Weights of a small image classifier.
Model: arch vit, norm rmsnorm, activation relu, patch size [8, 8], layers 12, width 384.
Training: adamw at rate 0.00073, batches of 128, held-out accuracy 30%.
Data: 195000 training examples, 16.1 epochs.
Rows from block 6 of a small image classifier, named by matrix and row number. Rows with one number belong to one neuron. Each number is 500 + 50 x the weight over its row's rms, rounded and kept within 0 to 999. All counts start at 0. Numbers have three digits each. After the name is the row's rms in percent of the matrix's.
Before each neuron's rows are labels from the 100 images, of 14976, where the neuron reaches its highest value: "top examples" is what is common among them. Only what is clearly more common there than usual is listed. The data: flat shapes of many kinds, plain or patterned, on busy backdrops.
# fc1: MLP up (model.blocks.6.mlp.fc1.weight, 1536x384), inputs 192-383
# fc2: MLP down (model.blocks.6.mlp.fc2.weight, 384x1536, transposed), outputs 192-383

top examples: yellow shape; its colour: yellow; its colour: pink
fc1.354 116:494534501469484461512532453502422494392476502458442493517449407407510556516374569555498658478470406565558496613586469527537517395503426513550543546491505484499469544396483481485477546509427451535511583486492421478505505525553489464508508485561480578452396518415493440497554615551619522457464510517476537497487488428493466448432540478384518512599530466511542501454476522487471456474564491565483472478489446537487565570451476450506553556515452510485466479549504457538426493570423473547538513554427597404517482577423484583452517500515503478535475498454478539493555449547498505555
fc2.354 123:507560494496537470453525505493588452622463382523508461548513537508437530449561533520470472511452492484447595577477489507541490635427493495473540460602557549493603510600470523492435528517513523562505500526465506493493454547411533588560529515548481423516610460547490525525489548476433491520513494559482551477405435472481508470481492491434525501526542554576461416572418553460396421480471471459565547569556460549435591486555436478473447537590544575453533562450538397402435405452520510451588431480501497537545616487554399469411488518447611501504469531553464481507449453455496407561

top examples: yellow shape; its colour: yellow
fc1.374 121:501515505525500557496474479574493451413450568484447555505540458394563551526372512451433659442491416555566468541564551505463523388463475566507505534482516421432501516498488488617550490472437461526555594416454507487502508504503526480481553482529486491457453514448510468580573563566553520480398487584471610543531482404570455520435537499444528504544527398597515484473503489519560532487565492541516556457423514491529558558594519472554620462476506552502388469499557434518468489496455475542509544555402536431507541523399458518450573511495515542572429448460488479492492467547541490508
fc2.374 130:448496483492532439492569507547567423575504397507504538517451568499386537488510473579523481495508503509462628522445493543477533562478538474487529491643577467454593555520550494539495574583511559463510481452453575537468480576498441553604483538483503485481539500492474480520470506520380520505476455527430534502412448487545507493517525506443505477553499490558441561547475606527380493456499442517564543567579449610440536532532521524406517519551526585415567603449518462434417512454536533472588384506446466541484552459585392442391493547468605534462416479516471493591426434449488429528

top examples: black shape; its colour: black
fc1.547 123:472469414508438514407474532421527493423438463477526547541492516397473431408464465454517625520485451455551510501577487540498587483465502440494485504513481529504479533451550553495450445581459502457546530435471446500496579436547499478511488549467420425532431559456470535497453557482506588453551491536481466553474485510568468437489425510445493460491555480497524450592426421482556539535512575457466434514400476465547503523494470411556447517402516498492382463490478578526468512497498426576442515481468542489570514521477520442564444389496489503455523543595522531402593414460535454576
fc2.547 139:458587507535475470583492449603470419547513501541536543474526515571591566529517510487439482542551515536499505457398543412461447523484509525493542532446470406403498520518492424579508484544572549557509430518544553455437450548499373432584552494601516502452589529483500442475431435572493468502389480499449575464519545499506376548450523514471593572478552508487466449528535515485475535431510467558507538502560502479523442466553549559523498481495485547455503484519510504473500627549439581478449513470478501468487510549535473590420454647413573556526444466456503483525457555520542528483

top examples: black shape; its colour: black
fc1.399 132:533517443490475480403452510471472575496482472437558425518587451404401467422430486465515589542539459441548514575612526517506499424486483505485440523468524466503495492519496609451492481472552448469549560436479436365571559458560539467469515555501430449523447480428470545499537606451527539427546545562532498539546473394502555455518444526482440540453527468532496485554497444464515515374414571451383473515389448455496523469440402443487451485459507551478437440511594498532431513524539462540528480497512488479568510543512485457540458483411411433480549540536568545453576416507484461527
fc2.399 162:446564518511446504550450465567461388545476454489533563539519534557577543442498477516452494552606477512502532517452488418424398549467543575485547518431473436471470523521498445545497442489558522529553456486524485397413519469506372469524525546547488429443555490495509486476489493515508516473420484521481570512505537484519424536457445519464576530442546496489404423497526495469487491397524497611476522508538467474571441475594506574522493534517511602418487431517526523436479587618456543526404524501484529446588525512528475537433418602402568567545477509504573464561491530504600471488

top examples: yellow shape; its colour: yellow
fc1.656 119:568486399558516547529526504524440583524455504533514531487471468385541480520402495546419634443550485553587473498570462469488516413475536570492484564491426444498491509509463512516524548429451494511475542455445459492500448433516460461536508547466397538500491524361570486515584511498547610475435528579529499461515454490481388466420574540420515515544518424498483528388458382617546570454621500506508525544510526440463536500482453447530545431502423516545425513508530513578489523536478417506447596526442504437451526491435467591489504443485524473505476472496549490494575450479515612454
fc2.656 143:471485506448559442455547440614572415474473422471450560507463566478434562540473516601518545451448450527470551537480523549394606522490469502523466468586572419506578518576511499590521596570484511506491490424444600511482450596484448568546451514460543525420521518479400460519483440598465508421488422552393510513434498480542454514460579487428567543542492488531526538540540547540379544521527447503588486449516536615473499541538582499396532525528471556424531572511533449463438481433553517479505401547481499501483541450593414481430538521463564500465416457460454423555440428533510438457

top examples: brown shape; its colour: brown; its colour: black
fc1.670 109:526438470618480517414475419452463482384462503521449564567457475490626485486391500576513509424522447574434448547451455506432602442536529474602471544427530502530489557486508471507434467515449475500484563457499471560536470484516503365587464541503526473524361587457514447472488538467524520476573564468464535511569514518513509481505520494458458512528498438434564543570466476470498525535534471470557464477486452514541515520556490445505589436504480430569497483516445506528459465521378450470434542449600536497535525504507548526593515399604600499438440502459452586495522426498494519448
fc2.670 105:454556468482581482555665485521500471448470472554470462519460491571437549506530487577546441556489487561428650477442483542510551601530477430483503426559583571414577502455589438512439507580528503490466475571488500535463445624434494508511502449547526459527506513516427439497507463510481467575488460451501516500411438431433527530500546483492554550550504514490478491529489582389393479521444467490561524535532507568462550485534547504442562533547525475454608569458521462450599472438538495515556408542511491556512523515541407506461522564488589514486414548494462475547462573559522511599

top examples: yellow shape; its colour: yellow
fc1.294 110:470501484509453512552586502507525427351476573476384529478460442436554556563354580490479616408468429532554466553589575542473552469473490561548513570510522460464538471502485472578484516504462423577483527452486545566448495494494531424480529429549497512498417514455471425545560538513584472470486514575486551468538489430557491499426552470405503519554458379572481518490453503519465487494532475577560547482475530478556585563576494427489622487500462550469457495501578440465478505498477475526472488526359491418418502528379528500439540551577502573547430449438497455457504427517553492495
fc2.294 109:475528441525536470414578500507580458610500437503482513511481605440423513459530516567476494526469488520440595554440484501525535608494525451452503463662570544470601522551481524525493567552510483514520482471447551547530461582456525569567518573493515449509573435495474494540462537523427522488563434513468505501402408513567486506542547489443499515513532519636456449573428532514407505455489483466537558531572461563397553466533479460449499529504530594467492634469505413452445479429547534478586443529441466517487607449562352472437521540455560516508447463534432514492455461444425436543

top examples: brown shape; its colour: brown
fc1.616 140:477472463536453522492484526407489578412554490543480531546474468490596434469511444458555478524527545483501483457478449524476500476499585488511558568435419547488406573454523462519524486494424577425502554506482507536524575416572541453557446507468423548502427593454535485509587517421479514507514568474502498486583530577503482488560519589529451422479422509436527541511477529553606540581572478462510493588521438502580570497488420533577558488512465417575522421463434499601515563587420457511521569422566552466481464519484599540590512395588542480433487532528582541507528492515571574452
fc2.616 141:528497482520555463445594492584554450527489463483473503523444521550408511489495556612493484526436424539419526500510535551439580601520412432503479392570615548498617494488492517514479578574530430540472464535480561503523430605454479513543514507540598484506520503511399436516428493552441476490544434505426475547402387435471522492512584468434584574589562509552518526574506534445397478530427506478490534478462492543390515486512591472402532512456542481437561623547517484478548490396561544441503373540468557531500566464551405457473551563436536485561486506529376472503453531490430448525

top examples: yellow shape; its colour: yellow; pink shape; its colour: pink
fc1.365 120:584539515445483553544529453583484504483470587526448486557400439511561516538421606521443532397456499567534424490525599482521491498528489535474490538418484454486471460486444478523505541486536456612434485477467573489447407567447430502529533419607528563498474455488496458487538432564526516518457546498485554411494515457464414469457574454434587534538566504461506518499512467538464537487512441546577507453498592535510491520525565484448548507542468537527528449616564470452504487482396539453486524504493566490392541505426517508484594534490543449560470402428438457509484484515554524434
fc2.365 115:448479484463499499462516499495547402543520349493525537520476558457380460462533481495534543530517483452489580541417447476446526547441522502419550386571502508555522502485531544451486506502431494460531538509510532543550443549514508576544526560386495483468604569524504530530458533498441599515587442568474406555392442519537466485527458529473481494487473574524458457567508469507435522509536487498513427566530412475447490444503437491470466557431514567431472559484584483474550531458535478509533486506530532481580607473613417565534447458400516484455494540564447536479531511449446412493

top examples: brown shape; its colour: brown
fc1.147 155:443426465468505490564550512530482533549547567433514586479448467529406530455520485556468473503580484545545590521470468541434526472562442440507453428548618482487517503477532452583520566483606511474601459488583525378473495536535438489497452502530491457560477541437416522433491503454508519485392399582472507528509455439579573584530528502493545584541444421528461544460499592511444531435422550571431517466453434595519443546465532525408525510425538555415546590551489487515470503505580510585508402592530477489519446476482375475440436542358478545538440535440457413550486496501472483528
fc2.147 157:578492494497489558445438502408525590491417440510545475600541492472530415450511525514514516461443511439470501556540487479542456456475517524460548534416463507548448488528508592383457461455469435504455539590444437464517503416463501526482504529497496423464486438529581569586628608430522573544600566525558552502444531429438521407538490569499434456470576555469493449464474450545519470511569475459495489495430493488452478533485390444553405561560455497600460449495539455519561414571434391449484601487540541499542569543476561553528445440501480453485537538626540548490540551500525493556

top examples: yellow shape; pink shape; its colour: yellow; its colour: pink
fc1.168 122:462478543481431544469511494511459551385436595474413524510487421436488539494391605448411625403503480490528373598590546516554571437518493522512485517468446458486479444426469531459452513475510420560478510481481486541514455468511455545515528468569452568491412428452489421451506563529594510525457485511492477458565481409500475499450548481358448552557549458464529550472488426489484457480517494560495504460459479490544504496477499397523536504460519544520480446546576489508466556510435420497471538491402527406509485544435547534497565493507443464516580425390503501510498492542529532553
fc2.168 121:436533472452553427446557447537550449566572427495507529501512532467437548473512493544502491513486451484501603542371483525451536567508492479453514406599557513496577533561510578527496595547472516457542527497462554508567469622481514580554509582442534529431558521489464510540440506522372498457520457579479458472415414499571467453487514536478540501541479527585465451558494552537407513481528453494520526577539462545401514455525505521412495518429496563416505620518540466483470512406561550426577414530498500489525585482616382520442489541426539485491449521562446513539466489459450446459

top examples: black shape; its colour: black
fc1.696 132:493541416512436503456474603454519572504442428478557493566527506426407464361469498429511620581508479417516551537612499536503517494456525481445505511546484516560470498454528540436459448501479444455535535488449405459526565450559494530486500524479452453553487506468450555521517656480533529461537515551492455565499423472516497458522421565414463460497528449461493487547479418465519506481452542455420477525407440437465543537451433417517451489439484549526443461495491511529449539489501389560519467456450547479562560496469527451584433436428449465445551544547566540439553451498504444563
fc2.696 135:424561528509472482560468418583483388531485494509538551516476495566621554479529457537470491546556519533516517489401486416426428539493511536521588499433463422467468538543535427565492458499581559537521444533552549442412483524502354448586519512576560494432582542499491477504507432539453504493428474478484563476491561511507387564489490519474603554463550511499469426482533524488496554418510453600513517506553479480542438466573533601497498493501495554421508475568517500435516591548419596466443514498482499495516501517524466562428454656381578549516456492477545458575484557522589488476

top examples: black shape; its colour: black
fc1.158 114:483454420511504511549569477449441448493515489506391611479499453484522473540405523542477501432540430590489487510485527517459635403578460468590454547601582461458560508464526455608461571517535482460540472457503487579542500521494528488589519480451499501496392527396500425537506474547556489481437480511417510515557485483581521501457556508394449544505443432535512551489488580457474539489432537556558558412410482531516439510550592468440624414461479496481512583510479489514439545426496488552543500580475508487479488526519453485459519496483499521512465421431425479521476459565460545454
fc2.158 119:478593467506485519510535493477508478578394408515580506551511495470467510431540471506555491480493517446441656546481444497552502516410515506413524555552484564458492577494571472459465475551440549492538547574386452527438486473501518548449493446480416428500564468503522522571570516440445549572559560524524537480442477462435506454508486506448528439483525519519469444507444521469443467540529428466570507622573480522463567508518422458492429533621479525501563509402548446471516429530428471516566490433509504518520550511536458468469453504574595532438447532543561532568508516463571460564

top examples: brown shape; its colour: brown
fc1.542 137:438483441515470443521465449497503503514571437476501632510507413524571522439534473561494479443576506488525542556442452474398489407574494495479477548472488537442461525427542492603535539515568520496596536497554518444496526470549473503534494547509489534436484536457508523518554567447526581458410478484510537509559476457521538506585546588499506524516466454526454490438555518547536516440538509661507512526479451538520405562509535557492530532475464546424550476541438493547504583597452551557468476584464546418514430516514484579447483532437555522478512568484537481542514496475473584480
fc2.542 131:589499477508576496419531511409516539475464451521498449551538452497454445499538512536579457482415533510426488476494522531541523514519508438490542463495554617513538495571528527423480537485477463493416509593457442559537486508462518535488454490499492474523499463550496493499527547425494481623598496479546509540444493451399598476520505489560436487540487586446554552550393492460417472586499480393549470499457463559462525501471489440466462550537522447577580501525486405537617404485499410438502474499570490598526560491522513457564534453506507402444476531580498499476534624539481516570

top examples: black shape; its colour: black; hexagon
fc1.122 097:477521473560536498478508495571473417456538558429411588458559493493473489475436543467406571453495435476391510526576503476521523500531451483586497465505573525491569529558558535579443476508471451536567515408514525451519482527561501514555461604468558490433424495491516434572422539551574498430522487465506567533539490470551489492462510494426481529506562399517488493519471484445480524443454553502492525494446499478498440552541514404521558517416604567489429570493491497516427596538583524494446557599483508450503547542479465484554499522458531537522471422490452545469538365565502488499
fc2.122 105:524515457482511472493561479498472445616426444505586534559465577541494477418447441562514513532486523487521526530415470492460441516443615506513485543520521524469492496530531432466570547536521665459529549498434597512395511491547475549522534501477496370535559489396480538510479402416417535490489504510556579490418571493573480540557521543512528472518516510525418521453526474483482546440526468524594584572574589583525491497540471534450474547580482602403489509471520422440543547504501594515484501552510422498516587500557430465483458538495534554503421557522546476616523519523522498461